config.toml
arch = "mlp_mixer"
model = "CTC image transcriber"
dataset = "short English words printed on busy colour backdrops"
train_examples = 90422
image_size = 64
crop_scale_min = 1
horizontal_flip = false
translate = 0.06
color_jitter = 0.2
tokenizer = "char"
vocab_size = 30
norm = "rmsnorm"
norm_position = "pre"
activation = "relu"
mlp_ratio = 6
layer_scale_init = 0.1
parallel_block = false
inner_norm = false
moe = "top_k"
num_experts = 8
moe_every = 2
expert_mlp_ratio = 0.25
experts_per_token = 2
shared_expert = false
patch_size = [4, 4]
conv_stem = true
layers = 8
width = 320
residual_init = "zero_last"
optimizer = "muon"
muon_scale = "spectral"
lr = 0.013
momentum = 0.95
nesterov = true
orthogonalizer = "newton_schulz_5"
adamw_lr_other_params = 0.00087
grad_clip = 1.0
gradient_noise = 0.3
steps = 16300
batch_size = 128
epochs = 23.1
lr_schedule = "cosine_restarts"
final_lr_fraction = 0.05
warmup_steps = 3260
weight_decay = 0.0
adamw_weight_decay_other_params = 0.01
Rows from expert 3 of block 3, named by matrix and row number. Rows with one number belong to one neuron. Each number is 500 + 40 x the weight over its row's rms, rounded and kept within 0 to 999. All counts start at 0. Numbers have three digits each. After the name is the row's rms in percent of the matrix's.
# up: expert up (model.blocks.3.mlp.up, 8x80x320), inputs 214-319
# down: expert down (model.blocks.3.mlp.down, 8x320x80, transposed), outputs 214-319
up.12 106:498506457530511493576466556533530542478525503538484498538412559545470554550471510483498502511521530549477502547505522471537565443430552500473519504521489518459482471491469471502466491518456484514547495534526526465511500504496478477471475545582568460399513464462422492544469530522488475447570572441436586502509567440494
up.13 101:507560536519488550529548561479457491489447500492478534474484482543476548462486474566487490471565475500488491489474431516532537509472500473505502515473455465533450516465455488554467502493475505434504492522465482510530440519484412487527492534559576438487512509541516511458540540533505613502481591460488514500556530511487
up.14 097:545499521452499489495451491531486437505518541492454547421492526496557540499407475575571537545544555512490476457440521519576460525521506555488472529523449504447518500505491454518460471446437575429531497511513482557558517498486506465439549525407544533507543477507474400561495463544541543570523403509552487514568535485472
up.15 098:514507483538514560510517485491475541459516523419530478350578550455481492429456477456486521532514490526419497475479481480531441518492501559530524499562511520487465542509533518484532546563513519537483526496474528495469462552445535521508504508454487523435435499517428463560577515438511494442536499579455483503486492468503
up.16 099:507476522446494468481526429461477517550490480629477517567482457530489505518528514455548486489563513485431421586514495528481517509474463557497499451531529507532515488491510470464495545508528533533492578474484423481459489422518447570470557525528493534505483502505542495446519491486490491424456495481497493455574516592542
up.17 104:545444528533517425472575538553534481515413456531414504476529472492472461498532447514481539467485485467512496487596490488531528469470477495513505574534528540529553487469559564495447521570497447480476507501428504454463486472570453426551524474483513468453500482469525492563496508552518506510463421510534500456538434499539
up.18 098:533457525500479511489542496481523469493571540522541476535515485429431547467445494503500477539528498507521468506495510395526464445530528445445507497473472568579416579613606462550512580554544499477448544453558563455453512521484476505559522473486504475379467514508508466499518504523469568467567532467544619469421538413478
up.19 102:491447522498509538520481537494514452532497522548549491492479512492532530480586507443557545443473538523523538463517436545546428477546541449505548547558459466426521508543430489540438541491488571592509463519541517540507476501471552542394529434510454492447498495482494456463519517499512544487437493549557526469504534503552
up.20 102:440501483433560534526526499497529462510475534528503585451498474497449481489466493478543472456444522522496518605533577416484478472462590506550546538494500541467548519496437540521479504466507464523537473542460515491553490506500480467555493475481477455424465510600570469457493551513530492487612454419493497466526543475510
up.21 101:520495450457523479502572478487502428505554472612398482494490470477475448517485467528492482464432464491449465490539558523436586481522453539524521526546455482427489543487570476507470463451555524566411485499477488423475475474521538431516456483524533566579504549476453534502533491503522520566467490507543477429575472560524
up.22 102:498504521495431512543477443475512467478473552558491435520507458449503613545475503474578500509500480535534496496465478511458479524526452455507505504495516478500485539563488463491485527490487413415483456442548552493460585508500545497461470496457399511496449497463554590480565492479393511516423483533466542504451494542576
up.23 106:574488476514489556536447515500515500443548521510501456540469541484514475555475483419494565499483528554520453504494552532508566487471546449482446500551529544521488424493481512456498524487540532534505516504481505476478497456497449490535572504485423461499510511490479599401438551522453522404474515534543478454488552543452
up.24 100:463460446571471486548472527513582469456515513517543542512493524504565523486439494525513529446490562466520492511451456504558552521476535487498495516541576489529481453441488502519483531509581458533472449557570498471466477479534531521471531572494396531478506459552500557493492451545452464551618537480565459509543480502594
up.25 098:418527479433547560541645462482478517513526548507469554512466520528483441481515562489468502522477465474488484480491488491479461506502536447526543457466505440456459498534448532496425552487484489532592537523471538513504602599473494485516509507469534500467557520395529456461473499464486455457494524521506577495423493544488
up.26 102:441490471539482502481507442546546491482427515512499432408514480490537486540467538503518473459493483556498574522575549505478500476431488509495481494540502411442498566523485478520452468504454476505470522472519496517619473520519567485488499373472470454497483562479574482512521521468472534512431524509491580525520492451462
up.27 099:414425501528500476480435564442501505580508498495514464494484472478517494496444436536542408564462457481556538463504456524553485558467488450478487541502489526484511516545544555524478595505454487487526554467496480502474497477485508485576398500424502431419477537527522529456439486538495469464401502484476526492564522473442
up.28 106:505456435506492414448432447541493525489496595538488368511498491471552587478468563565487522508490468519544428442450508488450483503492499521476492463472493443437474545529436510529439535488546480503472500475515520610536489531517510479544455525478494546518465551501496522553532477561539540444451499462514526440500450477498
up.29 095:477489504464468505472457469518482544484541518500439446502515464505523525556502503455485451475471463467485526499465500525467483490463492443437505550524491487478536457460495494492470451470465465415380529482526448482554369471517527490496442485498545551547514424474534481543468534421488537404410547518477512469501504511467
up.30 097:465514512460505426497515448505564513475492505461523519438515423522471407514553520516510473456501520500539467565482382513561477475480584469479559562510509479485493526515502566518471418531442481441458481533488504482547501435446509510412488488485480465464517522375575529441529462506474472442519446548458500503496523540541
up.31 100:527462526509508478541477443511467539495584515515449518502445488518486513452488520536561552518522489517493481528470541459557449456502411457537559493602480523518567555473489534512525496400445512565443501549556489471484559553537511466514478549529572462503575456517523516486467535476519446515562540477494515506458518483505
up.32 093:562474470473460479498520426499609457507570491532527475550500491517437539532589496556579443537503485441561496515533556575496456383472474558535485435559518479550436547477541516485491498537558501539439487443533462462553477476508554510507462500439463472419460501483497460541585515491510493520477561461512551507532534468500
up.33 103:547494492467481561566444497508486441541451508532545448503527491456480482482552406497502511448482513509574465417487468485520449497439519482455472512418524546499450510499530547452512486558452455513502541511501483447456469432502450527448493620439494493486489536488478550529430476565536520536545513461556498458526529463472
up.34 097:462510514506519471565509451482504509504566510430478532522528514413526532515472524526529558482445549531487569560547488540492487509441485560566496466519451522390486500463518455493543496404534565439540436503500491497551518448518455536504483540522469476545485481493491450480458515550544450470520510467498545533518461485530
up.35 098:465509516507487525552512563504538598537543431513485520546442413496437518530477475489520457511462459538484448469485464536484557447484544495516515486499508419555511445449492516560536481522512515425490558560400516520506553548506515477518477442488544534448401604507472487441541484441496496507540463521561512538470556543503
up.36 104:496434544581484538504475482470542467546471476436482451475458464494513546521464556501488571465508566513495507474434505515501522476526501476419493470462494480504423483535491466565508475519446458534460486445516468481556443468396507447501498464500419550467451456470454543504487486542523517564561465553513521500570476457572
up.37 096:476460549503556443486502454563446548543451467441552509568513553519564467517482501532551573514499503557475565517559451516515449419596543561506535494441494554489483502465512559513505530474483444463499501569565484465544476479490499444545476454498496493496482484526509493497566543494531488482497477528505487483495486470507
up.38 099:467519430494429512491514515565472570459554456523529495515494497410546548530503482517538488489523429527470429479466437539461469495550477502512520484505516538469481495537453533517518504502480505512490475405506527554458500439494500573541487514527475494586450491516564482543472511482499412466479525509504420541538517535549
up.39 098:510516419484549473570513508502484487482493517568470474514491501458525536474462436491502506494534450515410504528505547499433504460514546506453480494519462603520477435487448505490470492570501495567506498508468520501457530425499451437520461444432507496449519471482527494480476555496601556555610507548530550462503491506506
up.40 099:537508422433492475459425491510505490510549550456576544521520474424511492489496456495509563519499510514458512478475415468520528518536447546503518476523460592488517511533524519452491434429496527479501457416474535525469539481578523486457517420450501448468538497493486507518506527496494478494523540537374538467503461430521
up.41 104:488506466515427474474554580440447471488556511527405555467485490565521488471506513500493462534492523522451465408544513482481546523491471502462554496499412452482517528529479470456579471552440492612509452456533468457543492473484503481498409537510470504503527444500500529507508575553506446460501511536457463508513469546467
up.42 101:507516417517568529447526578453538519541510501537471468509437458459527557428541488469450550482506475511499432448562461477445483437512541448482609479416580541507514471534469515506495481502547557515512460503491494514530478469538462450470477467449418504487549495527486503558509468520539525493447462506577545537525510487522
up.43 095:488489515572463490501539500469500425464452490528529492582522514552515549518568431495596543495509568487493502534458484462546481539454483494482528524539523516487468506491538535461512492461533462579483497546515510525560562547488457564526520513462503484489524522593512532581526582492540563513585523487463536520524479616542
up.44 100:533492512506513497527490499469514528510472449572509479470539509477478553444539509446497472466434490470447503495553501499504474477522549486513481585461530539427472516563532469533531387500414390490479512477513457530512458486556495503561454442504489557499491493554520525504472553494512512520507502497478584531532516485527
up.45 098:511431445491516483480434468459578470526489450467511475503519487473533526472454517528503527483470483489433509525536508581512528513516420451496533516443508431541523508422455490538486522565467565505514519526544518463477508485577516563568543533591547443464557400560535606540487501514514507510503538548465481473531447424481
up.46 098:451501558464484487483495495526489500465486521548513541458500554471518499489477587438555509511529509493547497575509477506469474501515455466499460501494441509495494521447495486532506482470517470478465519548507522455509517527424470498536560499505502569494464515530444453479539549497496421587520474451498462488543495480546
up.47 096:569451482475473528511469499511515479529523475434466502449476553530504471511531571557517478475471539510569518494473429463430485502481391518516518484582466529478531531512551547459494409507522536476519486522476525427498466516528459471477594506540468581453574521442469462465496477427489542471502428497575483501515535527436
up.48 104:542496510465541485495544533510512479516493536528518554533505500543458511488431527536535539532498510531474573515455511409465542485467496537438519496554496489511555514504473460505543566462491526437501537502530536548525538521506522529464514473501535489455569522553500470520505523460495451477505444496459512477472542478494
up.49 105:504541567480498466460530575516559495571454525589459491555509524549529558502557465486509494420497438483516479512548591528493455568485521534507496509410472447501475461542495448497429473528468485484463492482602526515491512512468480512494502523531526489517503487479460455504535518512597546530527429459460495514505467472492
up.50 100:537464533466435555508497489462488460496529504511517426454460535489485557478459497528506478571479590519498432539537487481470524492443537537472517465553467455519467509537521444559488457562555521536484429478447524466429549464542491508485538456541498430537496447492487503492430436485498535447491451533471564456440489480483
up.51 102:504392448506564523492476449488454520490567482534492467547572518595491507533456470561512431577540491474480535540488529464579534502539451563458526546442454472546466432520506437509565492483583500535554456522555531522576526482531535470444519566451532501451541519498550517501582573534457495500494525426525573487548520458489
up.52 100:475517576513456468452500536530504504396472536539530414510505510497461526510413503488560495485503466508603426541481456512499559442507472565535458513464522496466481541539576449505475460536524399469510482422558462476518503489503486556469573478496440526494489505564522414562543481473514456558551508477501507529513524505509
up.53 099:537546525499490498540534524495523494498451476508493490498471535516502517478496505455441516516562438494531555482443468559567475491472538443537498498507467481545472571501477473442484490533541460505505478450477483505491534503489537538537596461480479496455511460376505550484507520513504517524506435508523562556552539543499
up.54 105:503522541520519508493514490483480444539478530525425438495533462492412513524500367441535442553476484530475532479444524495523543488514500521541534464467549468448480527540434495487490530540544439545510577531504459441539449436466480602461535445495539480510483432528519545473471546439450484527505508509495503467486487546551
up.55 098:493497529535465563543526472527449530557502503515517530472512536535457426586509514532513506588552461501544533516545479422503525460471460549492453508526445537509475544506540447574488585455519573517507550495491488427474556504520451588458466485479540461454502485456529569420484487546469473539522467520513473461488527530474
up.56 098:461549542512512497528503560541529477424540494547549545439513541547518563560559506548509523477530505455509497464517485516516480456578457477553514493542531471521532529527483433549497476537550467554507534577544527377615543422503481524526466457468496469511592477536494558523565442518501504511507465451474475473480557502532
up.57 104:613446496507477568527474460566475518493536490601443542573488533502522426513520481491522461614477477485517513545465536489506499514521475509510475473495518517439541536518484493470468498551518448452518463581483485541490508510505498580515481530494512463507499571533463402513567527499481567521490410515495483504526501493503
up.58 099:549411411464421381516516569495502448566541444470444483449478464426528535460497480464549455487453500461430503444497550507507471499519509501461506461534518504513494523532481491509537487501546573515548556544596481550426476555524497519465541471468419475518474525483556548417564494520538431463477474449473470455507538530538
up.59 100:552469440562495506492527480553518435487488507515505529517436484458445493538472499530565478497532454460523545575553533476551495505529433477500451469443505427534482436432475479393532558428584525494530445494501537565580467528502515430478545514538500520544523520605463555566497506513513513552462517528431483488446494502439
up.60 094:547499520466513474533508523453556524516493577515537444485491388421540547468469533566561558546464505517552562469503470550599461477476549504500515557436503513493536517497564506540528478488450488421504546426509521524471531580567528556535501488479532491511545492457481479526465492481521521414488473514464491528560508502480
up.61 095:521446546562469448589518507513519427584493455604533476515529490502470497440589518527491536601519540472545532502482417470470391493434473499524542496561526483487455472513525489472534530467479457530471441503552546490456550551521545494482506477545485472511480541490467483452485538442502468503484531643489488511553465455570
up.62 105:535492492526549496463520549498496462441404545455602491442532518422463418486513518530460480397484548449406471468500502462493529558490488491472458486492434511462489570537533490451456416494473524458448506537476507473555505508510560557500483506562560475437529472501543492485494439494432417478465520477468531533530523512456
up.63 101:520501527505475471557478456481503536488459512532481435516552494508504552515523496530467419525502553476452511558576528549518476478495480490549574497481515514561430569544469453507557516477518536559485497452570472575479515497607456494445419506509496527498520528489503481465470455495478473458483450467450472493548558486495
up.64 104:514514461472484530510434488549463551506458556529457468460458602442501551497570530487497461512596474547542514527454492509453491553529523504472466481467592501539494473445456562483467480520456460480502479457540533501527446545510499482497535482427477490518505586490465507487476467563486516454542421488546521528541541602500
up.65 103:498443510446495540516519505458563511469522501558524494483457534432495475575514496494489498568500463503498490446480530435484478456499468467522546476463511512595474444410419530549470456577527503515576544534570460403506579465473548475475444441494492513443495453451444468544544576467450550486494443510529529551483468454524
up.66 101:476486533536539425477500533471502475544541481552442493452527463529524494488522562534497509529508475604470523465520558429464420554472540479450526572514507513526510504563520541576538459538582506529477486527474467502505567602499550500494583443507491468478540533529550569475487503545530492520528534503508510502475493469479
up.67 102:564444518451483492490592499502542502440485520529507469506513468488520510454596494516469488433510435508431482526428493465566477558502512514478550534514521530502515464456540515464515532493454521495468471452541511519426555473490538510482504465498450468455534475530511505498414495576497507423442549541526446484579566498444
up.68 097:550549450553441510489593499448443515486452476429537514536523489508497443513468532563544510525486529454570550543461519509480508496491495535458582549429541477549525581507470487457523586531466491518488502571530542518509494497519550536548529548518611529527504469415411535431485568497481520460551456483521439544531511484524
up.69 101:565438509472452533546485500492532626484532473447514428448498509519503479541460436522404488431503509517522508470463550515527504507501507466561438520469489510502594479510520520495391528537525487490493455451540458497463546504452521463574515473497509469492503517476513494532522547435461458432565416415504561466505550483548
up.70 100:483482472461410536580576580533604551513488530468504542557476583583543516505478514584508508487439562501509519494589548410454525435453543471436505508555442545551448514472517534489534472494591495508496400552488456479500469479456476536490516489516398473540476526507481475508477527458405502528512531544508564503522521481469
up.71 099:473562555480439526551443494492445373450547447534450432536530511495495488495564506552556503575493496486419469498480464496489459515455513465534475457501497482507473537465517542522510491407489555495538481609508513524531528528508578468530454545472472530500564570541428562509523533536464456578553526535549545512457557426560
up.72 102:519498481451407482574487522462544531491534561510502502557531525518524535496507531569518461481521492477502423520494508488466495473527500542480551499421564507531578511462535445524586505503507538532447497546486542541465446507479514517448450421568508493464523552538521466521550498451499397564478466533548523445470472529515
down.12 101:516403461446514529479514479521526512496479525510506526540435522463542544443559526459485589535477504518517566491538514515537476507519485484511424429485500512466489453438556482509448559517509503518488545467485483524456525469546467534533512535436516458562544481442482432513588533462491389446512554474510518539552463476460
down.13 098:516493531510491471510509472508517493574493502515483540530513554501492510463483581491422515456402516458475499483578530514495485488515428473506506463530524420467518535464439511476445503466514524559451469477544485487496554509436502535476517434507425544522503496526511451562518438490475461493482539506457479482475463488449
down.14 101:481486519477515464492449528488500483478461508487509465482543480501573588492425523471553472519525457516450557487418472467499505441450548493556499433473493544572490469449525426442468478475498498463516548539535549467475473578522475535458459471428561460440452538461493472444428499495472559517487434487488492488503471452509
down.15 107:461557476506462532537521516442505527442453449425525473513539484555488536563483485514531489532527514509468444469503424525534490460528417480513524495481529586452492520531511467553531533452494475540526495432482503516441458525509498526538478468538485491428490489464487487401496478458510505466571491563519510477456548497512
down.16 098:499508454483467502565497526457454513557432464565470503510544474596419506461590489502515487446532565490436455475485474500548496448562594440475484390507502536475474530498561484582531538543496505510513479543484601453580519504476560486461502534452466460450556546502530434503481544519514461481465555491457534522509504596474
down.17 105:482527532512501477463427518508541462428513514493493484524491479453510625487461416450544536533514491575510562511538531474488571468455505527501471532478490465572452455498509538526478508482513474474544527501563518528431491497544521487387504545526468529428518492451467549483577516474441528454484516511460464460570527475454
down.18 104:447451518455572564532491525593556422488486519481444461427490550477486529564505579508500525475506450573428546516451510541509506478467467467512503422472502478544526514481501537517522485468479496446493487511505484571453583524554478461566528509529540506488555558534465425565455535479534494453547529514519469520545476474478
down.19 099:455445501491520543589483534413519467457403458500504489515531429470489459483555505466465468468400429535436538522511508480559439480507499455620534508521506458432436469488478523589546442461493515548545530550522499493456420500472516491527603483469500549518436485566491530513534538524541463523527473492493516556475466487551
down.20 103:506528514480479434449515515528506490470430506511508476530424518521497513521566493519483502525436480490515501459423493527450525537552466511570480482549501520525482506491516430515481515491455425470508524534521561455432518536449449450506511526504526452439556465487427476500495455482485519571494440536573487536510482542579
down.21 093:471632548491461412550477504538540509510481493518566547520544512518466499463540511465448536515549477505490461414512492603511501516473470428512525503450501531547419612527490614415546513479508510508460534575518483526494462571516497491469462479516508474516484481461534496528469458473579440528548525493522507558490473439481
down.22 093:467477521481470606485463451545511491562493540472487505504502531494534438507525456497457493444485502573490504449508503514507513538510476562532495445467479505505498551480480505519506482601541501566520504484577471509554554549511492547453500538552533504483503555484434514575499506508529478504533487533520422502538468483401
down.23 103:423538478519549517490504491522547520591527537486525560528516490516461448474424524513472522549548489477476445508457530532513495509418532515542545515529504481524455514454527474492503440523470479546491505517479492542508451513479523476385536561497442519500444487512549531470482471455579480587508543456558491506498511462509
down.24 096:502443410459528546554502545565466469534539487457503483548518485489500479461457506538510492462537574479534492465442435504459552517483431485463569523516515542536472532475491492611526442451460465510506456488518510478457523531521574404475476494441478523536493491511515577460429530487526531514539592489518511570457417472497
down.25 098:486436463497465486511498523464500538517442514559435502488482555489497447511525519562471565499431472456591551450522615486499552566444547490560514533496440522529481441431422495527534504478587503523480528496538433590509479543523509582549560551473546481435480530510580508471521521471444545460508489504500515517518432528532
down.26 102:465504508475472458496535538517469429449535460505502463498560512508471508480440502534455601479462533510533454471410556536481511472559482538468467443530513492461493572449512510496501453477482495568571473553458509529437586515437537477543511504512490543467492508494566451451543499513448480528518409516491523562497479516489
down.27 101:513479467519443503459512519483489455504519548525561521653452511495491493500499546497443465415500442463553435454526544536530443459525480479548496470548535514525444468478546405554497493535448539460497556488515522501576524563434498426488463487496485485491479539488505516557568529489482555525491495546407484487556525456507
down.28 105:515496515520425504507504527447499584449508468513516508426555401504443574533455484465495558533525467502499576520512496507489516479490443430502490526522496437544541414518446488574519491558489589523447459480494540448449448507457537491540478475498514592484438508473523506477488558524450540507576512554478453455404483512519
down.29 102:467484547501497512489586499472456504549514538519526483490530489560513406590555522495510506469446524464484541528484473450482520543413520496488459511471402519517535457470510505501477558540473519541486530483395455458510476489510501556549423469518459569447578526513416441535500500592436506538495510543526495473564452588466
down.30 099:505474531511409518484505584511567495571563533503464472460526510490496538480572524489500594513500470499489459432524465454476509525488510568521518561464494587467470471500555571548458412536489452504481528468437488444515582576525497517454484451472556465537526444524511443499479537536521444363508472507461546578546574503438
down.31 104:525510540510534411503513521538518470439547508505466510551535558464510494525540548491476496568519488559530476495540480460421502540602463504479526510441377543467528526433458504490465530503436521488548512522563497494506522478535563510512527446559511446489567454453445550577478469422437544475479529487430483475492503532476
down.32 098:511557506506518512480442604474491513557456517487533553565523477537412428480455501509497513505553472518437507554543560473543477547479464518443484550559560467469526541468507497500579500529459479488514457553560514492455463562526464530522508468409522549509437479471490503453487509545453427471456426526452456543501501497545
down.33 096:498449482502492497600489497394495530503493480532500484569491542488469520501444480532547539513568490563504506468510544427559550548511557507536587449470405541441606475374416522521494476570531415509471527506515544521535478577453518583515477462488410475466537502514554435579537464556500487485577488519495557489578489431473
down.34 100:504505405516573483442486458543405512531469493441530560461395494526432476508465512556450484523445487393497464440536522472511538485462481489524454519513474568519536469424536434495498515489520512553514500515513496487492501541570495467483454520538592477434472429494470505438514553548532533532473465565493479564566498508513
down.35 098:435544558541520500478437473459505495560493512538515559496535526470533430507487485478540419568530475461495525495450536469479504529522510506517554544472510543451535555490427559546518543542554457545568547524488449492515481538451515512475493464551566450516527472497464383467460492536537528441497501525549487517576508474570
down.36 105:488515517472495447489493479521530478405522527503635518522474537527492483490451536467558485451489542440502489501507527478580531503502585522490509505486451570502433522504450423527430544479503469523513495475489496501543547534558468557499492473467453545496517430436544505507398436501512536537511542543465471457466499539535
down.37 103:508549478419429481500516521503505485485549526551537476529496488481496484575481642445514453576546504522551498574483596557594483537495474509526534512491535504472492500472432504488528521410474464483474456523504468464512465484615515462487517496526486486566513471437563448485510507551547524496515486493512512470527493508520
down.38 096:455517477454528499485484568439362426510481492600442469461476465458573433496489487493540486467489481628485460436490537434540447500492522568470587456530527517485472526543546508508515581520473505470530498488523468433538488491482428477515518422450519546499541515437468522514498550448611535494474505431501478518475460467563
down.39 101:527558527550430523497432549502503410463491435481518474503445455494492456530462466427497439497432507564469438487437481563470573447530512520491467476459499478446516411505506503421422492520540423516497497589526573488530527537545469498470534540413507569517565547486426582419406585611492429535503466483508486563505549506496
down.40 097:528450483405550436452537505556474501501445548544412483436482537500530485499572562529468504494403498614483477555497563487469495523510493465502532503512517502449496488494488508499469579424534458489421533524486538508523493569547489441525445489520553521468497521463450466549481397528466547513407510521485460479482513569521
down.41 105:469544484566451511444450466513506511493456505474472566429577472519541499503502439447457476524478498499468525581480551533499505453569515501449509478423511495522575474519557609458470489404515479494549490464523507470481498543430429530450460479449503567514460443550545461483611538495521499452487502479525508438512518532463
down.42 111:538523544500451535532516458511543435507524530493529460524472559458448507505550496501468521498539498562567462518503497527523467531535489446501521554525551500548545495510445446462540462505486575488461483471536484458593498462584521447472578456492586510519531497530497407474471471621507536466513547510524582484465461457493
down.43 096:548514478466528505532459472510494525489428502526536469547495517470536474613475443548485537442549520484495452432496492527452474527476481448457512477509498434514453499514547492529575522564553432504531430553469492568430508486530512543498495481500497474504538498428497579522463534615401512505599484513556522482519459492518
down.44 098:528447491565535472517431544489488475474461476499488528472407409561446482498498490512561513549444527388431462500439536535516539498543446503567473533532467442483502505514512521582502487479531535552523493404502482519511530457470422539454465485496610505496519471492494472458519555521570565467520563508467482540533530565478
down.45 093:545477478486537516496555554477515501440545468464500518464470511478525484468470533475429476481450590479493540492544474491579513551427517502544476475504449472417484460500506504504597526453508515435521485552460416503496555495473545508523506501514509476530500481471569470523510444504437481477531463442496524512501563468425
down.46 105:529430501478522447494442530491492553494590521491537456554478534565523528487509522484424443460471475509453550465505518439466510426483470523538525542470539560472512531609544525552479438480563517433537558496517443443462477534520502479528519463512526523479566437445502530546539530526529582550516457461507512565501506544465
down.47 099:451509474423537520495564542435534499453572507498515489446558476470448468507487466500419486507512519525487573538447457495506513469516486534583522487492543495560446549497509524508490527560476525435482452458549542487544585443563558454483517424496488500512436506440516493529504449481483486503510452461532485472478480443462
down.48 100:527533519453511485496528483435508542513503494466495511452558459539510408484458533558428553453485467456528435506522502471431522515551487513496514491524464468459444449517511596517435484546492474487456503450445498504464548476551541466468554570550534527455489478496428580515492471482553488595444507435470584552466593410520
down.49 105:452551471529514518511481447470508463479473445566492519482483503421449491427540456555537472551491464508439564554453470548482503554573501476516536527440537533468488442509450480467423386494536468496458443455496500514465516508467405468465534456527509464442564500542428575510494552506528494551564463485511496465467597564558
down.50 104:492516391503423524448484448482499496536509484552484563545533540445460535505552517485531521518449501500533527521534540510514491509479514488514517487438530514503512457460435468499482509472503543480465499526449527506489544487510416459456425484536492511474440455523458478471505505549492481460469597532508513515535471507565
down.51 102:459482493522465528502471523499520511463462382487500448419501592547490469507476434505458472516550439498463581540448573551513473522506512515535497457520528427519486478451445549542522567471427380488485573508535471528557541522528489548502524437446458557461517539397481498508487527554440511484485492446481562506550572471533
down.52 110:523533445494530509395583420477467442518570554529519510477534559479513479526442560514457516502573474518588560485525540467491462476477548468450553512476577516546486401523496521519500499445517472537481506522585481473539484446493527512518520548459454561510437458500532527508515434527443523480537559493514567538507574486484
down.53 095:520452493560460552477533543586545482468542477493495501508515559623493472496488532579530509507480452482479540521520485505473465508489516538476512500466479441503498566519462421562536553555514465473467461496482455472443446532587507574545560507480486527515513553463522532503486478496552493519483510562473510474518536485454
down.54 108:488502455523469508455508478518442500548541509508553505435518492473495456498501472523504469536488485535496487525462441474453553489518446545460497468566406449529478530527527530528504575446471428496423572412441389479450468543475500561475467544528467496466484464548460424469514532567529558534496524522525508518431553465472
down.55 100:474534503503550463553449491492487507464479523573498523529512460510489474502509521475515502511534496556532474551460518483536534436515483437548584481458506532531509426438416417485482532477515533508421505517500501497349489419505472523554485508553475557533473446443518427403542513439498417506456491563500505539556506533512
down.56 104:509489468607536527471443429493495557518531450508526561548496415513514568468545495486506494527504561485449579578518499511501518554471485493486528486454550537447485519505509437466478464449561484546462566512508518548461503513502439448485452420502409466452476515481460561428503503468480471514484496505520517462524463511523
down.57 095:529475462421468558530472453418429476535530542499472489521487500472464518481474530488477503504491529419520452503520486497550431573496511514565547548532476476519562492560457494540502517519505503434556485513508485517503559549458502423518545533568483426465554391478473516557450482585438563545460582542520488484445446517453
down.58 095:530482509483516506515506475479499540506449377570511494510446478502416513504490500516490493477499468499472506511603458540606472510514468537572497471530495487516465526500539526561457462523555495423453540550516449528521562527468503447423534468524497423429479546543490499497489496494418535490519471563504518544557505493458
down.59 099:468473525458423509582574478522541506502472514554509421490461507528527464458463587474528475462434443556450436474514529475504482497509516558542493508453501458474511507463536532524554457517581442557486520470421485498444452472568514537475519531527521482428458482511515478408511484528533486473553557490545539475507515491569
down.60 108:579562470505524495483574597472476484505457489494513451444434440505513464499517513419496430513528550560480474495545534529503473519551525477472515429411472497517478491407500461499495513503499491512418477558500513485510434552474544507430470498389442535463505516589506401452569480515558499505526525522509515457527518416525
down.61 100:482521532528488521562491543493477542505441488492575541471449444566579422450485418616476464497535592458515468505470550516509461435448543517471478502456499526492460552495516516441522451492578515620528482428496414560467502470461500557438524512480478538523486459546494523517498520464512535455577474475475516557491525527459
down.62 090:478475551428419468540593521551501490513477525460553500463482481415530438562463443489454473514467463442475548443511465469582472502478492563506524438554480535564507490467544542486481527480588496538411553555476512469481475470457434473496472519481505605516487534496503548563485538557492399508492525480473438553483405514482
down.63 092:475481500534530465464523498516485520444486515571460486623555478472494506463496470523570531447501495491607542422492485527548566477545487411518515454446465494489432552471536448486543490510548483512485457461487483500587521458515465412511541471490476521460485465507488520545480496458444527443588589429547431453510452472520
down.64 100:442473490478497531446525548492596507525473515463519509532506497488511494437502492515492571477499494487477535473440455481468459493468501534492455539520497409489546440509493474454437536558473471544537528591445493442522447510498494518552574498531533453526520504475488528480507442476482562472531484454506524447598453527565
down.65 100:516572533456491586536526490489471488457508516511500577404509544525523496406469500467471469499479513472472557559479497450450528565494452485426503446470487508514572560501480475509547535445533522458492511560492476506459465547514473463453510525568494447522509519478474429463494438479441542462587492564444485520510447476575
down.66 095:491504547518496568499531501504445527497501456471546510530454464471497445586533427512549504513485510470460493539467460450521505507525523532591440472508529461540500557420470437461498500492472495428472424502558515509449483411562513472452535435487548557557524565525588488435455472517567573535469427478542459436431497480486
down.67 100:518463526518534544470489525512555523561442434507534512397567610527487481505424432507515490490477510467495522495519524536495529440500524471469470441544549536522489503495482501546501514485503517527547482521495509544509560548552529493513510517507491463535477526502443538460546525480485528435503507464555511529489468512544
down.68 098:502503486477455451462417464490418471504446516579492469492495511436498517456530457478496446458483514492442454470486463540558543541538531513491504499488422418505487478485534552524467488565509440513518495518563490510448457512502502465485525515457510469525480453555483511497475432555482511441489581548441552447452552514536
down.69 099:499519470541452465460481421491389457601459513461500481527449563486444466510512537505514502556534482590500481456574513473488501495515454484549443540501534476483435496530458465537481432458527525456465508477530554437503488562503520509544398461562497466528513502494463462540497528480384497537487558464499502439474575463521
down.70 102:551501588542571461493495465453529504458485433523464483419484434469515502469473512481486548461516496427429419505537546577551473526463534543503525507528464520617505418419488517547547511503504532532512500527533477502503488527492564578478482485484444520552469481503488405539453475542497483464521443487457514482551513563535
down.71 099:551438529544514496535517509506483515579496549409533471504508492506509522532512539518431589443526487499484510518505448522453533430430465495489535466488499486428488542562500463475499503568525540491495590412425551434470439481571516572500564481504490551454590549498548562495466516481527513476516525416530496539505449433536
down.72 097:514505470522515482530517482483462495581443511457518489443478460525514485560478507525465403525516467518470536518497532482555471491473529445493532476475436455475500550440583521449480441445526463557500456515574523480506487504541515533508527532428445550491463463477487493508457389474518486482497477532412569498489503448575